From a checkpoint of a small autoregressive pixel model.
Model: arch transformer_decoder, width 320, layers 6, norm rmsnorm, activation silu.
Training: 18200 steps, batches of 64.
Data: trained on rendered landscapes of hills, water and sky, 36250 training examples, 32.1 epochs.
Rows from block 3, named by matrix and row number. Each number is 128 + 24 x the weight over the matrix's rms, rounded and kept within 0 to 255. All counts start at 0.
# v: attention value (model.blocks.3.attn.v.weight, 144x320), inputs 216-269
v.28 [119 129 136 119 140 121 152 129 107 145 131  98 107  90 127 141 131 160 143 141 131 139 131 128 111 125 115 177 106 122 122  73 144 150 159 131 182 139 104 129 129 129 114 149  42  81  98 108 134 142 122 116 108 128]
v.29 [151 139 127 130 156 116 134 141 182 138 112 119 136 124 125 116 144 114 128 113 109 121 135 133 117 150 126 128 208 128 148 165 155 135 109  93 110 116 154 153 125  84 129 143 166 133 137 118 108 141  88 158 156 126]
v.30 [146 139 178 118 121 181 158  84 147 112 154 137 125 134 106 136  61 120 161 148 144 137 115 183 158 122 126  90  80  68 126 128  99 116 167 141 126  90 130 151  66 145 143  95 102 131 125 147 106 146 114 125 158 136]
v.31 [134 134 113 122  83 162 103 111 142  98 108 121 180 110 112 119  79 115 116 128 168 169 118 158  92 158 136 142 110 179 146  93 173 103 129 134 131 109 119  84 142 174 118 138 175 100 121 114 133  79 119 143 165 107]
v.32 [150 135 122 114 117 118 148 151 146 148 117 119 122 151 139 130 178 114 118 117 118  98 138 104 113  98  96  74 158 156 127 143  84 139 104 131 176 109 148 155 130 127 143 131 132 143  96 115 140 143 117 125 141 122]
v.33 [100 148 125 147 184  87  99 134 132 158 134 132  90 132 144 132 107  90 109 120 107 105 134 112 138 110 140 150 144 132 132 134 157 119 140 136 111 144  83 168 147  97 127 149 158 106 118 134 150 139 156 121 114 130]
v.34 [155 139 129 116 112 131 165 121 116 105 141 137 116 163 113 119 161 155 172 150  94 125 133 138 105 131 134 130  81 158 144  88 115 152 141 133 149 130 138 145 129 167 144 126  72 149 152 141 140 131  82 156 142 115]
v.35 [113 130 160 152 109 140 127 112 126 130 107 108 131 119 157 136 119 138 149 136 124 159 114 157 164 148 131 168 133 138 114  68 149 104 139 130 166  80  84 141 177  90 162 150 128  52 129  81 165 137 180 124 137 120]
v.36 [145 132 142 138 126 130 123  98 170 127 127 124 107 152 122 119 105 113 128 120  98 109 139 144 161 135 114 133 145 140 139 139 115 139 130 166 129 116 196 185 119  53 130 108 122 120 130 108 111 153  89 133 101 132]
v.37 [139 114 136 104 152 148 162 110 118 100 122 154  97 146 133 115 144 133 133 125  88 154 136 179 134 169 110 130 179 138 141 127  87 118 177 127 139  85  44 130 122 100 140 126 128  91 121 126 135 163 175 137 120 134]
v.38 [130 122 128 104 114 115 154 128 102  80 158 131 136 105 135 111 132 164 132 123 117 178 129 172  93 103 150 103  85 114 128 166  99 135 121 135  81 174 117 106 113 110 130  89 129 130 132 126 129  91 181 146  77 135]
v.39 [ 96 123 107 108 132 143 127 148  87 149 118  92 110 151 110 115 156 128 105 143 116 116 139  85 112 142 123 136 129 116 123 156 157 156 107 139 113 131 106 137  89 147 129 112 125 186 114 155 126  92 101 143 119 117]
v.40 [136 126  71 112 161 133 123 131 124 112 127 185 129 119 127 154 123 120 107 107 167 108 123 123 149 126 134 122 119 161 152 140 124 102 139 132 123 166  72  49 170 142 115 165 159 150 108 105 124 161 157 116 126 116]
v.41 [148 144 116 134 153 104 136 151 106 120 138 123 135 119 132 108 151  78 126 126 128 118 118 132  90 143 144 183 128 152 141 131 149 111 142 133 163 143  94 145 155 163 146 164 101 104 119  70 154 126 116 141 112 117]
v.42 [153 149 152 146 123 122 120  98 171 115 114  73  78 121 142 144 113 114 131 153  96 123 139 136 156 165 144 134 248 139 141 103 138 123 155 100 154 105 157 148 149 115 139 142 114  40 108 167 136 123 105  99 111 108]
v.43 [119 139 126 148 153 102 108 119 103 108 118 119 114 186 169 115 143 112 138 158 109  87 132 122  94 139 139 144 153 145 152  94 124 139 137 140 116  97 138 123 136  80 130 120 159 132 169 111  97 120 129 135 142  73]
v.44 [122 130 147 149 157 113 122 116 116 179 146 138 145 159 127 120  85 143 149 160 131 123 145 103 192 123 132 108  67  93 116  83 141 140 120 137 173 103 168 158 104 193 136 134  73 131 133 125 130 102 155  94 128 132]
v.45 [146 144  83 117 118 145 146 114  91 106 101 139 164 135 122 115 149 150 108 119 137 104 137 122  94 128 145 125 140 140 145 172 153 146 147 141 164 128 141 102 151 169 146 129  85 105 141 147 133 118 101 131 157  78]
v.46 [146 128 152 149 101 159 146 138 109 143 138 121 135 153 116 115  80 164 115 152 101 111 142 126 129 134 118 145 142 117 124 163 143 123 153 120 167  82 113 168  96 120 127 100  77 143 157 137 115 108 116 132 124 133]
v.47 [ 69 132 117 112 150 159  97 134 118  78 110 144 105 119 175 146 141 116 127 156 132 141 121  98 148 116  97 117 135 169  94 116 105 110 136 132 137 122 118 170 174 126 128 153 105 129 122 123 145 136 142 100 128 109]
v.48 [ 97 107 105 116 113 164 136 117 110 137  82 136 150 129 125 127  92 148 129 145 158 116 109 120 117 102 110 165 145 121 151 135 166 154  86 126 133 127 161  82 128 153 107 122 126 126 124 119 122  83  63 118 118  77]
v.49 [140 153 149 124  94 138  96 133  72 123 157 138 103 163 160 156 143 165 141 154 129  89 140 112 189 110 129 104 100 134 145 146 105 133 161 125 103 192 119 102 101 158 140 106 129 183  86 103 126 135 168 128 110 192]
v.50 [ 64 134  90 131 132 125  71 140 113 147 149 150 143  80  94 137 120 104 155 146 112 127 141 125 142  80 169 105 123  94 128  99 136 142 147 137 136 118 114 144 151 169 137 140 117  99 131 159 133 147  90 114 148 148]
v.51 [130 118  95 124 117 138 113 102 124 121 102 124 114 129 156 123 102 115 107  88 133  86 125 139 125 140 144 113 105 122 156 140 145 117 127 129 117 141 167 162 135  77 126 148 103 143 105  76 104 163  80 137  96 105]
v.52 [127 116 119 122 102 112 147 174 159 128 144 166  92 175 123 138 143 107 140 115 124 111 109 106 109 129 135 150 153 136 129 159 128 129 121 128 104 128 127  73 159 123 122 160 166 150 160 144 148 114 112 117 113  99]
v.53 [ 99 137 149 128 141 157 115 115  96 110  77 133 149 146  89 136  86 101 160 156  94 154 112 139 108 123 130 128 127 123 114 101 172 134 105 145 163 115  49 115 146 139 127 143 147 104 138 128 138 122  51 126 130  98]
v.54 [151 159 149 107  82 102 131 136 133 128 161 129 152 123 182 134 174  93 158 159 124  73 156  86 149 108 148 116 114 128 116 129 111 119 139  94 134 120 135 133 129 179 142 110 129  88 142 164 138  71 138 128 151 147]
v.55 [ 75 154 102 137 164 139 113  58  55  87  74 113 130 130  77 134 161 157 142 128  97  87 161 181 131 123 168  96 154 158 137 127 146  91 182 137 124 125  47 126 129 170 183 146 126 121 100 174 125 147 120 175 137 138]
v.56 [119 118  93 122 179 123  98 131  84 143 116 112 131 102  97 105 170 159 122 114  84 140 133 145 113 137 180 110 147 150 146 143 128 104 149 113 127 136  74 118 145 120 128 162 106 153 131 135 116 197 128 155 125 101]
v.57 [107 103 129 148 119 145 152 134 163 106 131 134 123 107 103 151 118 102 105 121 155 117  93 147 144 171 133 115  85 101 118  87 111 141 109 133 139 125 132 120 128 128 128 150 131 138 126 114 121 146 149 108 126 131]
v.58 [127 110 106 171 151 122 136 105 184 159 129 131 124 125 103 145 123 132 150 140 122 130 133 179  93 112 139  67 114  85 141  72 145 153 183 114 123 118 177 103 121 125 103 181 146  80 186  79  86 115 119 139 175 108]
v.59 [136 138 101 112 127 147 139 112 139  88 114 113 136 112 152 132 119 166  59 126 137 178 112 131 130 178  98 127 144 155 116 139 144 133 107 143 125 130 111 198 113 101 136 119  94 133 145 165 145 133 117 138 117 124]
v.60 [ 81 101  79 111 115 144  70  97 132  94 136 146 146 121 127 131 120 136 102 143 132 130 112 113  97 106 134 105 118 122 109 153 156 129  83 135  98 118  63 108 115 126 128 140  90 155 131 171 137 113  82 119 125 100]
v.61 [118 169 143 142 118 153 147 103  66 123  91 151 145 146 107 131  65 143 158 155 109 136 144 134 129  90 109 120 155 125 135 139 130 144  99 141 145 155 127 121 162 137 116 131 153 114  92 163 135 130 103 126 120 137]
v.62 [136 153 105 144 134 139 172 118  98 103 131  99 109 149 126 125 134 130 123 129 110 101 131 156 132 133 110 124 172 151 149 122 108 135 137 114 140  91 186 131 159 145 135 111  94 144 108 143 121 132 160 123 140 143]
v.63 [129 133 142 133 109 128 131 113 148 147 150  92 158 123 100 120 120 126 161 167 142 132 131 107 138 102 108 125 137 154 139 152 141 142 155 107 163 135 205 137 131 144 121 124  98  96 114 134 137  83 143 130 129 100]
v.64 [103 123 102 130  97 135 101 142 112 161 120 155 135 106 133 123 100 100 150 124 138  93 129 115 180 123 131 143 134 155 138 101 104 114  73 126 132 127 191 102 147 151 114  98 128 166 119 139 111  94 115  89 129 129]
v.65 [ 79 133 100 142 125 169 106 139 144 134 123 118 163 108 110 144 151 168 138 140 152 194 142 139 125 109 122 142 126 109 133 118 165 162 158 134 152  93 149 126  80 131 120 163 110  74 138 147 135  85 126 110 134 120]
v.66 [101  96 116 118 155 113 155 140 150 100 122 127 106  97 162 120 121  53  77 121 180  96 146 135 137 132 113 125 100  93 117 110 137 122 109 141 127 142 189 157 116 110 113 129 150 119 137 149 123 113 141 123 128 137]
v.67 [145 108 146 143 157  92 152 110  96 108  89 113 135 115  81 165 122 143  96 118 145 131 115 179 104 180  97 114 126 145 118 110 157 112 122 143 117 120 163 133 115 104 152 153 174 128 118 139 122 143  68 140 149 133]
v.68 [ 88 143 154 121  76 165 107 130 179 121 127 137 105 148 155 139 127 146 176 166 115 104 116 104 123 115 144 159 136 141 128 105 126 140 150  96 122 110  86  60 116 226 112  95 152 128 150 151 143  69 126 105 126 149]
v.69 [105  84 108 136 152  93 166  65  66 139 130 110 157 109  37 144 106 158 131 154 122 127 120 134 135  86 121 137 152 106 100 102 132 127 108 129 116  89 132 121 114 169 140 138 120 105 102  77 104  96 107 134 134 136]
v.70 [162 151 166 140 122 149 132 137 110 162 165 131  75 158 183 132 129 162 169 147 115 139 115 129 126 149 122 167 132 147 133 124  88 126 106 102 136 106 126 105 135 169  92  96 119 163 139 101 124 127 140 110 106 142]
v.71 [136  77 108 136  90 107  88 145 106 151 179 191 105  98 166 149 136  81 134 167 150 109 134 109 142 102 128 131 121  67 114 156 157 120 119 127 143  85 121 107 134 138 141 121 138 112 117 120 151 139  80 103 153 128]
v.72 [136 138 190 133 130 142 161 133  80  87 133 116 143 133 123 148 111 143 145 144 114 100 114 117  90 132 128 124 132 138 146 145 162 143 137 121 131  71 106  70 122 123 123 117 102 110 135 137 128 143 118 121 117 132]
v.73 [160 130 135 115 105 146  85 136 129 103 140 135  89 124 173 110 100 134  91 114 150 109 129  95 130 201 101 179 126 194 143 147 141 129  86 159 119 116 134 142 121 100 131  86  99 142 107 144 151 161 113  85  87 153]
v.74 [153 113 181 134 151 135 171 160 140 115 122  98 127 130 125 140 119 138 101 113 141 187  94 143  68 171  76 126 100 120 116 146 154 139 112 138 134 134 132 166 108  98  94 165 157 117 119  92 113 133 104 153 127 127]
v.75 [130 151 127 126 162 119 128  97 173 141 127 101 110 125 126 127  94 151 133 127 104 153 146 132  98 166 121 141 118  98 129  94 155 136 140 147 120 109 121 138 110 150  97 150 139  46 147 117 131 115 127 131 123 168]
v.76 [142  83 165 120 193 142 137 127 113 132 142 108 103 157 141  91 126  88 143 106 108 122 125 118  97 151 164 138 152 175 106 161 108 129  60 138 154 106  95 117 131 108 131 112 154 150 196 134 148 171 108 144  95 108]
v.77 [ 96 136  88 104 167 124 151 157 142 138 117 135 110 125 154  95 157 161  95 114  83 147 127  70 119 107 137 145 144 136 116 163 138 130 121  97 109 129  73 108 166 143  99 120 115 151 136 156 142 129 168 131  94 110]
v.78 [157  82 134 135 106 107 149 132 134 129 124 131 101 127 175 128 103  64 126 107 139  73 115 152 148 156 116 125 109  98 143 136 105 144  95 121 143 158 201 140 168 130 135 134 152 147 146 116 119 157 108 142 122  73]
v.79 [ 41 134 115 138 156 123  95 130  83 134  98 125  97 151 123 160 133 142 135 135  87  77 144 101 162 105 161 126 128 101 139  74 132 131 141 106  96 105 169  76 127 171 143 123 168 116 111 159 117 129 113 109 126 163]
v.80 [106 119 125 113 130 119 149 111 128 111 131  85 147  87 121 154  78 109 103 128 124 146 124 150 137 113 118 133 124  76  99 115 180 142 109 157 159 107 140 182  70  98 153 131 108  80 126 108 129 105  58 138 134 157]
v.81 [ 73 131 175 138 140 174 125 123 106  82 111 104 115 144  87 156 135 146 127 134 116 116 111 125 116 120 127 112 136 154 136 136 145 136 154 138 114 166  44  84 134 186 108 110 104 155  95 119 121 136 113 134  71 109]
v.82 [147 129 111 114 114 140 134 139 125 143 127 131 139 125 125 133 150 185 153 153  97 170 139 129 129 144 102 162 167 182 132 136 166 143 117 119 176  98 138 166 124 113 134 147 122  86 156 170 157  85  89 109 178 127]
v.83 [158 131 142 149 119 175 105 125 144 112 111 102 109 158 139 122 147 192 109 117 151 122 121 137 127 152 106 149 111 186 153 107 102 114 142 128 101 154 146 120 125 132 119 119 123 161 135 130 119 137 170 137 149 139]
v.84 [130 139 143 122 146 100 139 100 120 108 154 129 109 159 134 152 157  41 176 150  99  70 140 130 171 136 124 107 118 111 118 109 147 130 181 120 150 143 122 150 121 163 144 116  59 139 129 124  99  85 105 151 136 133]
v.85 [117 138 108 133 106 132 105 122 170 167 102 135 142 114 139 119 122 115 118 119 121  79 132  88 127  93 121 131 149 134 134 125 127 118 102 122  97 118 150 107 138 142 152  50 111 145 122 201 119 109  97 113 136  94]